{
  "norm_position": "pre",
  "head_dim": 32,
  "inner_norm": false,
  "conv_stem": false,
  "positions": "rope",
  "num_labels": 35,
  "init": "lecun_normal",
  "learning_rate": 0.0019,
  "beta1": 0.9,
  "batch_size": 128,
  "lr_schedule": "wsd_sqrt"
}
Rows from block 7 of a small multi-label image tagger, named by matrix and row number. Rows with one number belong to one neuron. Each number is 128 + 32 x the weight over its row's rms, rounded and kept within 0 to 255. All counts start at 0. Numbers have three digits each.
After each neuron's rows are labels from the 100 images, of 14976, where the neuron reaches its highest value: "lies over" is the class under the peak. Only what is clearly more common there than usual is listed. The data: flat shapes of many kinds, plain or patterned, on busy backdrops.
# fc1: MLP up (model.blocks.7.mlp.fc1.weight, 1536x256), inputs 172-255
# fc2: MLP down (model.blocks.7.mlp.fc2.weight, 256x1536, transposed), outputs 172-255

fc1.586:138133109146142159209122163108150153146116172154166110112169105125117140181104158080087134108164145107126120086147071114125134112108169139133143079127134125134089124157152082090129174135158127105091167141122128135129162117158158097130119101154109154163
fc2.586:139164129119087079131159164173121126092123106198124088112134186067103098184118128151131150131131182108156087134147116115127147182104142162114099134137165212183148143111040138120147090119122155186091156120147137138140153115109155119187187159145117121158
lies over: hexagon

fc1.731:136115111161102107104119099156118182216133100140084112119143078141140153128138137118144157095129091168124103119118122131124246160154103150138183084117126117097126064127101133080171116192181106153180104159113137145145126099110147102103100174148135123119
fc2.731:142096094135048184136117159131155116173122118136137112110120103155143150110101133052177119152144116119125070131115106156144160090135142101097159087062108108114100170122087116101165134150148100103131117134106155127103146179148092120100125123156074146126
lies over: gear

fc1.443:162135082148125141154108112133132156118100154139070080116125139112177130156097146107163117092135136120133122091120069079128234174152104133105176098088132124155133128098128098093168157159187130116137139154106104128101160134139154091149115120152117128156
fc2.443:118119161140209148158128153183151157147127174154139114149115160138063100108194132153086050117109158069159188107127179126115092182090100160165094129205137082135135132131179104134126145202101169149105174123152133114172149120125160110160149103102111130156
lies over: gear

fc1.140:098120082105112132125149139108145195149101160124175118113133106165148118134184131087110144087126151082128145056131109091123197114129082117176161101158103033091117079132195125101169082197171068118121157148138137163167180116124100129096126106145062140176
fc2.140:131092086103073107145146189129141121081125145125157091121158176147123106148104113074168145176147158138095140084112103108136120072065158107178134159122132146136099148135056140142136121108128098162117151158126082206114128168087116171132187111144117105173
lies over: circle

fc1.715:138152117183182160155146145139142140124120155161135101136142108134155120168150160098108179074143158095115136059168110091118138121127139096151184095155127045126098146125155111076161135156173105098090166151113150143151186103173120109174148089155135156183
fc2.715:123095139098116078110147181141148132095119147168159064138139176138100101142107099113150132149112183144110094082138087136147123107071178109172072188138172142160114143119096129139117141099092088159099154144144101161117103137114152155192163139155131116137
lies over: hexagon

fc1.322:124125101136128133151155143099135145114115153103150125117141098146162138144157139094092138082110141099113190059123101076121162103106109117169166095162101045120131078161213126066136104188183069116110168137122127161133189121133123130101145109153131158158
fc2.322:116088100079086096122148192143149124092121135133142082125147182142113121134108109080167159162138166153107116089127091109146138081074155104187123178136166129142099145138086139142146112115124077155119166157126097187116115151091136165153189106151124115161
lies over: circle

fc1.332:176135050122126128150148099161115158116087065141045149084164105093162156191120121127140189083156126140144144128101030136111212169151121087131207137082182128133115098163109088123192086166188103103151155133107101171115086133100130110131104149146135131214
fc2.332:113109173145100154140095136198109129220102115159099074109082140198129115060138184146108191099129192107099101167150127165120143157129144129158135154137123114138107154104068070176148124147073096137072133081152138110144131077123126140105098115133152143093
lies over: gear

fc1.27:167107136116094129115168102121114183160174130083110126132143121139136186112092108123175104160134109143156142120070121113148196158135073163136121104127143132092123137135132113125168148187199059147185095161111096136096079179111127122126123167103109104188
fc2.27:164118061141105179061154162146134149112143145098111121077117114145172092111120162086155063117154121139124109129130144134123153092153143103129153136109067105059102083120115151117154129194144152097166122183128120125148115106129070200164174112103089107149
lies over: gear

fc1.117:181169067128151163204077146118184133103118192138130089094155099115130188161097122084122071130134088122115132061136068119104115080109108111190160119157102052128138117140108118104122177126136069139103121120116145089135085113132134143153116124151122126100
fc2.117:092198142126096089121190092155075122100133030094115204169147145090161109129157127187116207126114131118132120255143180109121114189138140143064131076112117213148135141095100130134159102134145220093123147128103133123118173122147118110134128109121081146178
lies over: hexagon

fc1.563:138149111167152176193132136109160161131108171117147076135143104100127148165127147108139132110113125108142092062139116127094176135118109092186184060163126068111116113148130085091103134143153082143081152122122126090139176093145142138124128099119042150170
fc2.563:104137137117079078141149168153160153155123122136151076133134149155139109136145156158135147094117181122144066081156135123126162156113162146139080142109157203176104148104022138108114133023107133172110115134141088126127125136132144140165152110136122121157
lies over: hexagon

fc1.603:147151116136153119156117138123152166131125159125137087153116148172134114158173145108116130101091113122136151053074110094108148145137126129157179115152119074131152124134148122076154156147150054128079163126080106179115182101170131133119154119144151158178
fc2.603:093118100090094088119133169143165161107099165119178066118145174162128130139134131091128145137123163114092136069119099107117148087074150128187109170170154119150091111150094102102145123165137091154075188151136103186138111123134150156143166106139108138176
lies over: circle

fc1.335:200160079130122106125151090152095184166166057148110144094197079162127193164143141157151136072169106120198097151141127137124193184142090125097141092141178155085118122126114148117141086121129079127178110107167109139124100144133123096105152145195108137212
fc2.335:155111142129045076115107155147122135127122116171117094130089154095141081128117133121200088186135097112151068113125125136139204148112118149079142117102093109105175113122062136102147086186169154135147094156137129092115150130139135131131126150167072102116
lies over: gear

fc1.365:133188086128160141142119136112151168077098180100108102157136123129107154156171134123113096116114116089148141039125116105045132129125127102139182068175098071131179125163156123125142123163142060128109153135086133127130138110128130162121127078138101171177
fc2.365:091153091114052102099160138161145162118120135108168095125175157118106122145135107107123137150133165120104124099129136083099153119082134127158128172153117167161128095147060115098130136157128136144105179187126111144140135097155166127123160106144077145179
lies over: circle; hexagon